config.yaml
dataset: "single English nouns, adjectives and verbs, spoken by a formant synthesiser in many voices"
drop_path: 0.1
label_smoothing: 0.2
loss: "binary_cross_entropy"
optimizer: "soap"
beta2: 0.95
Rows from block 6 of a small sound classifier, named by matrix and row number. Rows with one number belong to one neuron. Each number is 200 + 30 x the weight over its row's rms, rounded and kept within 0 to 999. All counts start at 0.
After each neuron's rows are labels from the 100 clips, of 14848, where the neuron reaches its highest value: "peak on" is the class under the peak; "top examples" is what is common among them. Only what is clearly more common there than usual is listed. The data: single English nouns, adjectives and verbs, spoken by a formant synthesiser in many voices.
# fc1: MLP up (model.blocks.6.mlp.fc1.weight, 768x256), inputs 0-127
# fc2: MLP down (model.blocks.6.mlp.fc2.weight, 256x768, transposed), outputs 0-127

fc1.555,199,168,217,210,223,275,182,155,167,191,162,222,243,176,186,198,211,169,220,164,231,151,207,197,193,187,192,206,184,198,147,204,198,194,192,241,181,172,184,207,188,161,190,177,240,175,173,191,189,231,159,253,144,194,130,158,150,219,253,220,245,141,212,244,165,217,190,239,246,230,145,123,211,185,203,229,184,225,249,206,221,171,202,229,194,216,102,231,171,176,207,209,150,200,189,194,226,218,184,175,193,215,192,213,255,210,241,211,219,227,206,176,194,195,212,214,180,131,268,210,171,232,257,188,186,210,194,213
fc2.555,180,145,180,252,200,183,185,193,204,192,182,163,207,199,216,195,207,184,193,184,192,234,192,201,196,408,189,217,185,203,193,271,232,225,211,180,239,197,209,177,221,183,166,178,165,181,208,205,209,199,173,237,187,167,163,174,172,203,249,229,193,181,216,211,200,178,172,173,198,254,194,183,223,201,217,160,218,219,244,194,212,207,208,190,169,237,149,235,147,176,184,187,201,180,198,158,215,164,177,191,175,246,215,206,231,242,196,233,170,195,225,158,202,175,197,177,178,185,217,241,158,187,197,222,210,247,174,200
peak on: /ɪ/
top examples: voice: low voice

fc1.427,211,242,205,252,231,141,159,188,221,210,159,157,212,210,229,215,208,187,208,173,151,220,169,164,192,190,195,204,226,215,213,174,185,212,195,194,173,180,156,228,194,220,215,203,168,221,196,179,253,247,192,187,160,236,184,239,174,149,213,175,179,154,219,218,230,191,221,188,172,187,189,231,213,209,214,222,195,199,218,233,179,261,237,179,206,226,196,188,166,171,246,265,189,169,216,202,246,228,159,201,241,219,185,172,257,219,237,212,180,226,191,211,173,213,228,199,217,200,198,214,131,123,196,221,231,183,182,215
fc2.427,222,165,198,210,214,122,165,181,213,224,164,170,160,177,196,187,184,185,203,173,144,264,217,207,170,350,187,201,264,250,212,230,217,183,190,160,140,212,203,169,253,175,180,173,198,159,201,185,199,218,187,175,179,240,177,200,181,187,189,195,236,212,243,179,213,187,241,195,173,234,226,204,234,174,226,177,180,198,198,184,187,247,235,175,184,207,151,228,129,239,174,190,121,116,196,196,197,211,176,258,202,208,168,230,236,209,184,210,209,198,217,191,201,191,190,171,215,204,289,237,208,178,210,193,196,213,172,246
peak on: silence
top examples: voice: child-like voice

fc1.712,182,208,178,156,217,231,238,224,208,229,223,200,208,188,183,213,148,214,177,194,171,135,246,217,239,138,221,245,243,207,199,197,200,164,148,228,271,197,203,232,210,188,200,188,201,210,232,166,146,140,227,229,205,217,214,189,217,217,211,202,137,201,169,214,226,236,178,235,210,191,242,150,216,163,194,215,183,98,227,215,213,190,174,215,218,155,220,188,186,197,191,220,238,202,213,208,177,237,177,220,139,186,179,228,158,186,196,202,165,165,235,200,240,164,174,242,180,173,172,197,236,237,181,231,197,196,256,170
fc2.712,217,175,144,147,169,171,235,240,177,172,219,201,225,204,166,178,185,225,144,181,208,207,201,225,156,257,178,195,173,169,199,169,217,189,228,208,218,196,182,207,169,238,222,230,210,189,180,183,174,197,205,235,163,234,204,242,160,227,99,207,271,202,184,190,189,227,187,187,202,184,200,159,202,232,218,165,190,152,206,153,214,184,160,218,207,220,172,178,148,194,189,189,181,206,200,172,219,181,178,256,208,144,236,212,148,183,197,193,223,179,222,232,263,189,208,202,207,223,229,207,215,192,171,208,186,236,231,180
peak on: /s/
top examples: voice: child-like voice

fc1.704,171,187,191,248,222,242,209,182,187,163,178,212,246,169,191,204,184,189,201,171,205,162,211,209,162,222,204,177,221,182,168,175,222,202,263,247,264,224,209,176,254,154,236,203,210,175,149,241,166,133,222,211,201,201,160,181,162,188,234,220,199,175,201,203,212,234,227,223,223,179,197,193,188,203,216,224,208,242,173,219,207,214,183,216,214,206,188,201,180,197,233,231,250,174,151,212,257,273,247,168,195,228,233,209,204,151,208,181,203,256,221,229,204,144,208,217,178,208,202,217,204,190,209,200,183,232,188,205
fc2.704,138,202,164,260,165,156,195,196,223,201,164,157,217,161,226,150,211,176,210,186,199,236,165,208,184,332,217,187,197,200,172,206,230,225,205,193,229,193,201,178,231,183,216,196,190,165,225,208,181,167,242,245,177,165,193,207,194,161,214,226,186,238,171,208,163,180,199,171,212,212,201,230,202,195,215,173,241,176,263,231,185,180,200,231,192,237,200,228,189,161,252,144,269,165,204,137,236,200,193,166,175,244,207,196,209,227,157,202,152,215,226,176,235,199,211,174,168,205,195,221,192,198,184,183,177,233,193,196
peak on: silence
top examples: voice: low voice

fc1.614,232,160,206,194,192,240,208,188,167,188,149,241,258,166,157,186,206,170,198,204,252,185,205,247,167,200,187,208,189,182,152,209,201,193,186,226,198,208,164,182,194,179,176,186,217,195,172,188,155,199,124,242,171,191,139,187,145,262,218,209,252,122,153,228,155,212,182,266,240,210,154,140,225,168,206,197,223,274,177,214,229,171,189,235,197,198,159,219,175,194,256,224,179,179,173,202,249,207,213,183,194,225,225,208,217,217,222,206,223,238,225,185,199,174,199,208,143,156,256,191,201,227,271,115,165,198,184,206
fc2.614,161,167,179,229,187,177,203,177,193,191,206,170,202,201,174,179,230,186,203,208,189,221,176,189,182,406,210,206,179,196,185,229,229,219,201,221,231,186,215,184,193,200,171,207,170,179,203,192,248,215,198,242,206,158,167,177,214,190,229,228,214,184,223,201,185,182,158,191,201,248,197,186,214,193,222,182,203,211,213,187,222,218,214,204,188,234,176,212,169,190,206,165,225,204,202,151,231,194,197,153,175,220,242,181,191,229,213,239,175,202,232,161,203,160,187,142,204,176,219,244,155,205,190,253,231,260,173,199
peak on: /ɪ/
top examples: voice: low voice; /ɪ/

fc1.351,169,203,191,156,204,195,248,228,265,198,171,177,192,212,206,200,250,233,216,192,231,288,231,168,173,152,188,182,194,194,236,220,202,190,177,181,149,198,226,181,171,196,199,212,191,195,240,224,200,224,219,178,246,207,239,194,197,208,245,185,214,234,180,165,227,198,200,158,211,189,184,195,204,216,166,162,189,192,207,180,225,196,198,236,208,191,238,144,259,212,198,174,189,235,176,165,140,144,212,219,202,198,169,228,178,204,196,172,259,196,163,175,230,263,184,175,215,254,163,199,232,240,234,205,200,170,215,254
fc2.351,210,247,248,209,189,215,221,216,181,171,159,153,158,206,190,201,218,248,179,217,207,196,222,212,195,370,199,201,221,173,185,165,228,270,183,182,186,177,214,212,208,196,190,223,216,166,223,197,233,185,201,221,249,179,193,248,218,275,216,192,175,232,195,214,204,195,133,159,186,183,230,193,183,242,228,227,208,186,213,168,157,204,187,161,210,209,213,210,203,196,232,205,195,167,212,192,181,174,210,193,228,211,180,218,185,226,191,154,216,227,186,177,238,223,184,211,205,244,229,204,165,212,160,145,193,189,193,228
peak on: silence
top examples: voice: deep voice

fc1.514,256,207,198,245,181,166,203,204,206,224,215,218,184,195,209,184,183,171,192,232,229,183,158,203,170,172,179,163,153,191,219,175,164,187,223,192,163,210,211,204,220,227,169,247,190,200,223,229,262,204,208,208,218,212,138,230,173,189,252,217,157,231,244,238,181,141,213,166,227,223,198,205,219,182,195,192,203,231,173,240,182,208,259,175,188,234,232,243,229,179,164,184,199,148,192,217,220,149,205,210,224,213,172,201,169,221,209,205,212,169,189,239,148,223,218,161,223,208,197,209,200,168,218,209,187,189,144,233
fc2.514,196,198,194,217,162,201,162,205,181,226,245,197,186,182,136,257,220,198,193,200,213,260,158,230,170,273,192,189,209,194,241,176,172,186,211,177,166,191,154,227,210,152,247,210,223,203,190,230,209,209,201,172,195,191,233,169,199,182,20,222,221,230,188,215,201,216,214,188,187,201,146,178,191,183,222,203,159,183,170,213,199,231,211,173,147,204,236,223,187,223,131,207,129,202,241,219,189,196,196,214,222,156,213,234,179,155,192,233,212,190,169,228,207,213,233,190,220,122,213,243,213,203,237,210,169,186,184,190
peak on: silence
top examples: voice: high voice; pink noise

fc1.211,245,163,215,193,220,238,198,202,152,183,136,243,255,194,179,192,216,157,197,200,252,181,218,242,174,169,187,190,177,197,133,213,188,207,197,179,206,192,158,198,197,166,174,174,204,184,211,208,167,215,143,214,141,184,165,177,156,271,216,212,244,146,168,210,165,200,183,249,251,231,203,153,236,184,207,193,197,244,161,202,233,156,197,217,208,226,182,231,200,163,251,213,195,189,168,213,215,186,185,164,197,186,252,214,206,217,201,175,207,229,228,197,224,165,191,220,145,121,234,187,177,221,294,122,190,237,199,208
fc2.211,162,185,188,221,180,169,209,162,186,189,199,169,206,197,191,174,231,189,198,205,181,200,183,195,175,404,202,224,174,202,191,239,214,218,225,242,218,193,217,172,196,214,172,212,170,177,197,179,252,207,173,239,205,156,182,168,207,180,215,215,201,197,231,215,183,172,162,194,211,224,186,169,212,197,210,188,209,220,213,195,228,231,211,186,171,237,160,210,161,195,226,180,201,210,203,159,226,218,194,126,181,213,234,180,187,203,203,238,180,195,226,166,220,179,193,145,204,179,223,255,160,211,189,246,233,271,177,208
peak on: /ɪ/
top examples: voice: low voice; /ɪ/

fc1.692,209,250,194,234,233,162,156,173,232,192,150,159,204,212,224,210,175,187,204,173,166,216,171,167,189,190,202,190,222,194,208,200,194,234,211,169,150,174,150,226,219,200,203,207,196,219,182,212,242,231,185,165,171,227,168,220,199,158,215,186,163,159,215,235,217,182,213,194,177,212,178,236,219,211,230,225,210,213,187,237,187,240,240,201,214,246,189,207,128,181,209,235,200,160,194,208,256,204,131,184,234,215,178,158,282,208,230,211,170,220,189,203,178,212,233,201,211,176,205,241,145,133,207,242,221,178,191,215
fc2.692,221,171,182,222,200,133,162,194,202,220,178,165,157,193,191,192,205,173,213,181,139,232,220,207,188,367,192,222,251,239,205,233,209,173,184,154,153,196,192,189,239,177,183,168,216,166,185,174,209,213,220,187,184,231,182,194,153,171,192,205,204,211,235,182,215,194,233,178,165,241,212,204,230,171,237,172,165,194,204,196,181,226,231,153,186,210,159,230,116,260,171,203,139,119,207,208,185,207,171,248,203,225,171,222,239,214,174,204,210,188,201,189,210,198,187,175,206,183,288,229,197,183,205,200,192,209,179,243
peak on: silence
top examples: voice: child-like voice

fc1.716,189,190,179,269,212,195,241,201,185,207,172,233,235,179,192,187,188,195,200,188,237,170,214,218,192,217,246,209,215,181,141,199,231,203,231,256,256,221,204,213,235,174,205,192,219,181,113,234,172,166,201,191,181,200,176,177,207,180,254,189,207,190,224,217,193,231,233,246,231,200,151,207,189,224,208,203,191,255,170,178,202,214,173,200,183,260,157,229,179,193,247,201,250,174,156,194,252,291,281,123,182,213,217,178,224,192,189,177,191,210,204,224,194,182,252,207,190,194,220,226,196,196,212,198,182,206,171,170
fc2.716,185,187,165,248,193,170,168,203,234,209,192,166,203,165,235,176,199,174,194,185,198,200,173,188,202,337,228,191,186,177,192,201,245,222,194,213,229,192,194,184,201,232,207,163,212,182,194,210,192,165,274,224,178,164,192,202,171,144,240,233,189,201,187,228,182,205,207,187,198,251,174,242,207,164,204,177,252,133,296,214,206,172,207,237,155,214,183,230,189,174,231,125,249,172,210,161,234,207,178,170,173,238,224,199,179,222,151,207,161,214,238,180,193,210,207,199,179,184,167,236,208,185,205,210,177,240,207,164
peak on: silence
top examples: voice: low voice; /ɑ/

fc1.591,183,168,209,202,212,261,194,204,161,186,209,214,151,200,184,199,199,165,228,204,197,222,233,203,230,175,212,252,228,187,193,213,229,223,226,200,202,225,204,171,183,196,194,179,260,190,168,203,231,222,194,210,195,188,213,201,217,195,215,166,264,248,145,191,195,172,194,182,183,143,207,176,169,181,179,225,225,239,184,207,195,170,230,222,226,165,177,197,218,185,126,177,173,193,231,218,182,174,192,179,171,187,204,198,161,214,172,237,188,187,173,208,133,234,215,192,170,229,129,239,217,193,167,189,213,245,215,184
fc2.591,192,165,157,223,208,260,174,202,135,152,242,200,206,239,210,206,206,196,167,157,193,101,211,179,239,205,203,207,217,226,189,286,235,219,209,209,221,213,218,190,232,202,219,197,177,202,208,192,219,224,169,160,193,204,178,206,205,188,246,221,194,188,200,203,251,194,205,168,182,174,229,183,209,233,170,219,178,223,222,159,167,203,207,189,218,158,243,213,208,217,233,200,223,167,193,244,236,212,255,214,202,204,219,176,215,169,127,181,198,225,172,199,207,234,180,176,203,107,238,197,187,174,159,195,229,211,195,192
peak on: silence
top examples: voice: high voice; intonation: rise then fall